{"n_mels": 64, "pixel_unshuffle": 2, "blocks_per_level": 2, "upsampling": "transposed_conv", "optimizer": "soap", "beta2": 0.95, "beta1": 0.95, "max_precond_dim": 1536, "one_sided": true, "batch_size": 64, "adamw_weight_decay_other_params": 0.01}
Rows from block 5, named by matrix and row number. Rows with one number belong to one channel. Each number is 128 + 24 x the weight over its row's rms, rounded and kept within 0 to 255. All counts start at 0. Numbers have three digits each. After the name is the row's rms in percent of the matrix's.
# convs1: first pointwise conv (model.enc.2.1.convs.1.weight, 192x192x1x1), inputs 96-191
# convs3: second pointwise conv (model.enc.2.1.convs.3.weight, 192x192x1x1, transposed), outputs 96-191
convs1.6 105:111112126139105128117107110126127106127137142123164081164155141138155128152146153139088162164145115097140098143137182128096123157124127091152068118149133159108098127139149136141123171104122077168115142130140132121107127172159103112120141131073143085109127152157115093131160196183106096154
convs3.6 098:107145145158116142127121087102134097114161142149200159155149157100156110098150126143171150129137153084119138182125131112130134133130091147113097166141157132116129137115152116133145120111086145101145067125167121158138136114141114142109173130157134125085118122131115159109130133127145150146
convs1.7 098:116115130170125080169152144130115099142090174117126142134181128096102160139113159167164187115140116140172133155117112110153131134088093123093107165127107120114169125137150140117137094123148124107134122151104134108097070154098155099146128159125133121168134127114121124134129164096078154086
convs3.7 116:114099124139073115108182094085129102157146152117150148096156139140128132108099138114149118143133133162128103137133095138079138103134117132129093154100178115128152113142155133125104143127111101141128137176165133173135148137179134102139144145123134129139111145099148161152114108112121116208
convs1.8 114:145127117159122101132102148110119132113086115133106114139148103117183123141119110110091088115153126109128132121136141150113135139136122124110091160135125114115152084115141083119127074108101136170118150076158116096093181174141092144124123138184123099105092125151135137151107153153104124147
convs3.8 105:108114139120062093157169181110138146152124112121101133122150138141131166147122138109088101124120133147144136150156088118134129127151123125124143098100124122135116135104123153105133127118148129094086096144139109009119130138167147130117128139131141145186111109119104114174130131146126130149
convs1.9 104:147139115089105065192113118099084165170142123157136149132098127122126122134166106131160168118134122115145124095142120155167151165139124116128111148130177120141121139152111096106171141152134147113104086126181169123133129148153141153140104120107124122116148133134123147110130122110109096143
convs3.9 077:132150140070155148134080124129140131135160153143152139160144130136140149125117125146099181129149122136118127140160105072131191141093106129124090101134120132150154138118079143126150140129058138106118160163155103130119137123109143156127189146168122152151113094140122095114170131132129126129
convs1.10 090:148139087149081129144095107131165100138086140149142099128143144141129117118170133191116147176160120179138131148120146141096144105096151131132146090150111138180171137162145159087174098118125113150117139136147123138127086135117115088122117095139169147117142117119138100129174121152146199147
convs3.10 102:155134143116076116127136164144118142121147098108123131129130123167137198140113139094099118100112139154131131103120141110105107140105177140113114079134104141129126118149120153125135132167144111123077202108108121106108132125124143112126143162148083087158092163148141094151099125133127128140
convs1.11 133:096096125170156096135157136173121107115108149157147118111093126124152149146164126138154175138141171134129117135124115112136135199056122104118122104138116137117137134135151125118163155131126162129159145124117078125103112109115138108115139087122132140151087188120147110155132152154143118062
convs3.11 144:127127128147152123126083129125132142131000117145133119131130139141123172121172105127115090133119124118142159126139133106155131129127112149140129126196129117123155126116111109127129127171199112104090139113116131103135115134130146120120114099105117121141145128116100083109134138108118099020
convs1.12 105:119128103119118106140140137142133121114123116129128117126137093114089134138097093127154155142149119090093139089144157142129137112130135125100134141108096131127077115140093133144124118111189138158110131137114194154128114102118131175143117157086142168140150127163202123105125114136083147142
convs3.12 105:133144143093161139116066187091134129141146129154104100122132136108123142127154121115123122112115160121138154103087094120128146125150144153134166148134109124170157138134144128104148116128120070167120108127133112184127120126102175109144095109140142146144152121121138135116143162188168107164
convs1.13 077:135132107190150143151146111151145122145128153141134127118158111114131149117131137141120147150119125128146077146125136098165094173102063118187137108112153115106134148067155119138126120149138120106159161163131100116149126110113141089113107088113150119147113164112148123149110159150124145106
convs3.13 110:097127101130159142119077129117121139093049106128142137126131135123139165161159128126139146139149140136164142110128151121123139116137142142116108121175114140121122125146124121157129137141122081132100131120142125153158125108116125105140111132119116130170132100133146098099119125130125131024
convs1.14 086:161133119130120159105104106141103168143116108077194088123137144138138121124135125146128141158094124096130146106080133101133135113127143096146123144124120165082105104115161131120138141123117154137105136106121130131118119108097123155154131139135130188106146144153136144128134091114120136147
convs3.14 101:131126133129173133137124153125114108152113140133126099132152137148136201159117149128088087127106111154144116111135148188113115134123171125147139098143125117122113115083127144118142139133140124100075126118136153072146164150140146099133088123166120154148110108137125092174117117114147144082
convs1.15 071:144126083100062110157158124195087145111117115142171120153118125140118144099116118146157151142112071150183157138093162135163176112142142127102169118157152136128110118140138127166147111101109123137092107132130133179158106128135140111131118126091146104113145099126141142091130130123122150127
convs3.15 084:101150122142193116123161119162154162136134129108148125068142118110110136102128140128090097128137128111091122140152123112125135124164165121160116111147125147136122124144176118122122168118134133109152116127099150156113175122129169110143091099125162149121139186098135131133111154157137147111
convs1.16 077:138149118120044153143154120194138111162123114159172161100122130101126115113167125120146138154132127134127117128074090130184174120131167101108134121136120125098125113105142131125135108149106164119130151129137106175132140117092149112147157095155081149107085132127104125112120116113125123118
convs3.16 089:123132105109228109122114110159132111155091123124087130101127130115088068118156110159133139139122121145139121100072161168142126152121109119113126161133133129116129136136148114136147121101106120163178118113095129165143121132106105160153143104115130109081139133141139165104136115156121138116
convs1.17 147:130144138113113138168143174143115146143175151111114144143123164131157134159143133102159172171144167220118148105123099125143132148180150154133095109108166160134129098133144152126140157110136144119144117124113103126121209137118084119110100117148127083124080121132095114092129139136150103132
convs3.17 139:127163152152113106164101080165160122160123105127182128117098115084124147140148127153187162135170093161124114157145136109105138123154116127116157147121152079155137109130139129129113130110110116142178134147137143101152096125110068147144203143113090109100132126126118140143115112095133124100
convs1.18 080:124114122161149162122156107142126117130119101101144124137141118122144136121075118142124108117094146117098141127146090129147117121121121157197113151115114139121199141108133077085088153119101144070140136127162108126121092067132129144101121070175171146142140159143111175125122156154113120144
convs3.18 090:122124126157124155154109165100141149159134127133166148125102179112129110149123158143132120149128166134142133131133093160101153118169088171118099145127126165141156112150123118140147091116174123117105096120161131138152144162124149142155137171121153138143173108120136129144126137132119120130
convs1.19 134:115139189089110151106131147161141114113189117089152149145080130159124091137122115136118094161124124092104122113109087091145135138136143139146121127102103114122140147121087128116133130148130085115179097135116117172131097125084149175139131094141128073128148135135129194123099121115094133136
convs3.19 100:111113113155201141149133144091135110146090139107127122126153136124130161120125138121157127095135140130138120096113111121163139144136124131131124118128144122121112101119223159105108149119085095154057168113117113208077152133132140131130212127157107127142120120129121098137100135133113125060
convs1.20 118:110102130133166126085122140087153131088187135155112118127165097159126149125118120141125104110176135110113111134155069138159123094145079167158139127109099121123142130099107161126117154101159138106168093124149119116134137124115138126106116163139125146181115138135145127116105137141111134101
convs3.20 091:107130130126116110150126135076169122138070118129130125126152154140148153089136123114111079116141159120142134106144086155111093138147123106113130081089132135146124109125182131119126119106113116124080147104125141146137120122166154098130150135115117144171110134131133096126108136125135144117
convs1.21 130:083117146153147141075083145108133145106107109066126149128123132185151151111101109112111079111105155073138109084114130156138137120111112085137119170143117129147071102123141143157105121117137105150139133094115091117120084120109114120133099161116115149110159141201121121094166110141136149139
convs3.21 093:161092106114150084112149087165082144151120118133078103102158099124154179129105168137101169153116133167111105115111147144138152148122165078100134153128094136109086148146141123143098118138095130153163110157127129052139142119129129119116084134108163126156138137119109165127111097153115136127
convs1.22 061:159146135099142115143094105121124146125126094175107098168144113187111117086151146137118084102155108125132107127134135172072136132160126103178111146121106136101098144177109131142119096138144112126106153118130136116134150101141140134154141132155166154100109146150149134114147120109100130160
convs3.22 050:132139089148117095156109149127107132124164126116162125117181151171130184112122159092138057099133134103132127158162128158130173127082134139140138077157109144149146104154091111136142148139131131169091158129108124169071108122160129143119133134156122123131145155115133099132102142122133126149
convs1.23 076:140102169112109141190139118150147106152152160157115171123146134133129133168153114129112090156171131126136137105111152135081128102138108169083124092101121077166118109133142134113099108147138146084122163125143122138141157125131169111199148132146138126135162152115175158122128136102150131131
convs3.23 080:137133145118123132142115157136143110076133138158088125139059149123131135132094102162149161110125131080140083116139117137118145108128102140109141152151104098135150133141103142148139124142098148108164073136155099094178124148110133154086140152116123133076136125114140166172142141165135108102
convs1.24 083:131091081147141141118155083139117077117107071169097161124141101133117126148112151121144103134168140117087171158127119112131131111070126137123160095098108139142140139142122119125128120133117111113126115119148120116100124114137111090132122131125133144143157105177142133160125194122113196103
convs3.24 102:147130098209132148116120129159102125114129115118130133138097132104145147113173150135142181117117121111115155133110144159123127097152147131135131178158089146138160117112114124165145151116213113125115084121176143115161106130112123095122141122142112112128132126148136158104137133131118126099
convs1.25 099:161107100117134113154151103138130137138096097167108132145142135129164103138142136141124110095097155128132150152130168139103118112113153138111165142164144152162155156140133085141114096133135124146106123090150113164109110120218156111132128159141117144083136154160154093146154121136165115139
convs3.25 109:128109126142215118120124138175081140155092115107138107122140131150115138144112128129119110100134159099119155109122125093098115115100156136113142114141117107126130111138197140134112129133060117126134153109115136196094128127087110119127168105144122126107133167132144147158113136121127114041
convs1.26 103:135110127107128092145132172107112110128099149119090117119159148101140120114105171141093168116100115139127127148129115106119100115072089133131111134133122148084110141085159159153113103149132137152138062092127105095139140133136117130100122164107120087141129119120146103158126159169161098090
convs3.26 117:150129113128099116140066126133154092125100134142105106110105143133131129129149111141140100134123101101126142109126139104159103116105126142157169115123096143142157118131031133149148129131216136140128125128104128084139130123116150138173077102128143099142113139134136077077141155123173129032
convs1.27 096:145081129127108110168110132109182116117087158160103164144141164097131128087135159085090135101071119115074118121138136127097115154138127113119095135141131146149134173117127162097139145174103095100102151117137152129116085151138128172094100167128130101136159140132077133099166152139120088135
convs3.27 099:108095127190151116121184132122111138123117114136102174093110119101115093140118117126128108151112117141153157089091105163124125119174172115149148116144127114136133108104165137148152138073129141129133075151120155191105165143158140104132056109126167151116163136110172132141155116133118145125
convs1.28 082:157118096114124164131126141140142109129141170112115120102118155076167122109132139122145128115100145132170121121110113134109148136146117148133107146125119183129142137188162121108136124125120094127162126144115167121130117068147085128143119095147166201109123159094113150119108122106118142137
convs3.28 095:130110136102106151133179147133135120146120147144145112135135151136158131127159106142131139124113136110147106168095127073185170100141145094117156084176114134139137144122119109096128101118082135131120123184163108088122114112163133088114078171165190155130126095118121134093144152122111119159
convs1.29 103:140111145110118106120126125125132110152134159136105154130114172092138142159111127073154118143117112127143122163180126143155119186109146076066102117128168144107102122167109121127137135097125104129116113135127096104093141128134127111093124138140114091124121143156152125159109173106103128137
convs3.29 071:127128091199128116111164088132118113143149118080146114098119097105161129109093165090125124135131109125110108114091142143145113117148154075083137179094144118117105111153115115130097146108119181140156139114108129118110136137107108120130142140107139116110120179142142166100094119140106121097
convs1.30 081:133155136159135108110133148111148054147100108104141150075123119149125123130103145100110142140142138139165114153145130068106126126138120099134114147120126154147123118153144162088124163141117140117168132130099123091136114120081135102072158141136071171131087177097091122123134140145122141130
convs3.30 100:124104109152117086117107147119134140153100155091143137124167160132098131086168142155125122130122109140132134124107149149121085109125156160156122163139081155130111130128131119121115131106164122146136143134125144179131153159116135099161078153148126104122135163093143137112109117159112126135
convs1.31 095:122134121122185146076163126105156092110134116124069103095130135101139113097125113091107107091093125125134080113144091138133152101121112094145143101162115152136109096120129116102146115132160107116142141147151129096104157110123068137125083109151140087119147128138101139167171102136172105123
convs3.31 106:117125103104152124091111131080136139096116114170127155107093122152137084176122109111135092133137118159136138121130139099170110117127120169091124125115142170121154136144117155135165127171084090128100207152147136121135151132176149115161092098128135112143133135177167141070155117123137130081
convs1.32 106:128144169126142096125112133107142143087132115111098122136128118120101137164080092088122102070156148148150136137132129131118141140167104127132064142110156168150103108175113182124097131139121121172129160127078126108141158137125144135115142092126131092124137112148161117130137109125143100141
convs3.32 103:158094097137059101129139107140133082141152120150117141136128117123114105145134119111165120122117142132158122160150140105141115127122135137119147175148133120120140109158169148133160123145211122146127190149120121108113116128114137128149137123082134117112151131124128143121119143158153101050
convs1.33 110:127111158094114147168113095107153102133133149161160124137133149130137123102128123133137114119165128126113095138113147146149116124182128136149152123130125107099087101158127130161090110110112133130103097141109106100169128115113144095159099144172153129109095071104146121118090087127145180143
convs3.33 073:113120134121213155137120168146130113119140133141147130130132131134119113151160144148167147137143163126141147131127102134114144125118102185132129133162132154123177133094190134091160121136040120134103117139174108134140142133119136146116171120155148106161100090133110132136162137130138119107
convs1.34 137:129092110148175124145117161096116140129175102122098162144146115156085121141105084091114107093115154124151071098158118134099089153126137174115163120091110090177163104116101161111143200135163116156111132129105160099148169139132110161142128147131147137150139149170126117111084147114136129132
convs3.34 132:105139119168094152095105129145132122125162135118134133125125127117149132094136136137183121105092143169131126111141147130168080113098109160122118148158119120117139113126161111084134136112137125150085126123102152130130129125125101119129149132095089104085146161078113077131131141124136142091
convs1.35 079:119132101139139157135165116114128136147121096175103114122059135135154138155152135218150108140140121146139110148121122166122093116106152126183088118116128076127121109082129078109158124115105140131128127147193133115136121149138117125123110181135130130130115119104138137102169137125106173126
convs3.35 102:108124109179075115132150133095145104127108129102104131120096142155123150154152119096115073140116143142184112173144132109089093090135130132140117168128151106086152109159093112122150084145183089133109189099142122117145152141150123139112074171132144135153152152152131141110153138133082107110
convs1.36 094:070080128155130112120113121114041131126106136135114143091152108145084115116086113124126111071128119104076122090149131141112103143137130115123074166108112140146146123123114169137118148144151130126103120105104186121164149156134114126134135173140114154157154111126078132138141173128097129136
convs3.36 092:177124133087139129123108146149126131126133120129073130085102154094095144093133135172100142133117137155114114162160120133160200091122138113114130084132094129094150142109134107112134125136135177123088097149124146049147113125131160115124121157151169121108122093118093086125150154180148172123
convs1.37 103:130146127140159184144131128142133154105145131126169130127155131105126115139121163083091142095131129126065106136105112115141100115123098148130131117127112105144134154100129110115156144103098098150205143109119188129121097117112123104070114153113148116173112170131103133122111126137138096095
convs3.37 124:121115152155060113119133155114145131112131136147129138150148145124131104176134146131150168095106141113138146168096167139125111136159134145118088137151112136144123132146132100086126129129207109129127104087121167171157149159149146109111072138109154132144118114120134111155118131129113150127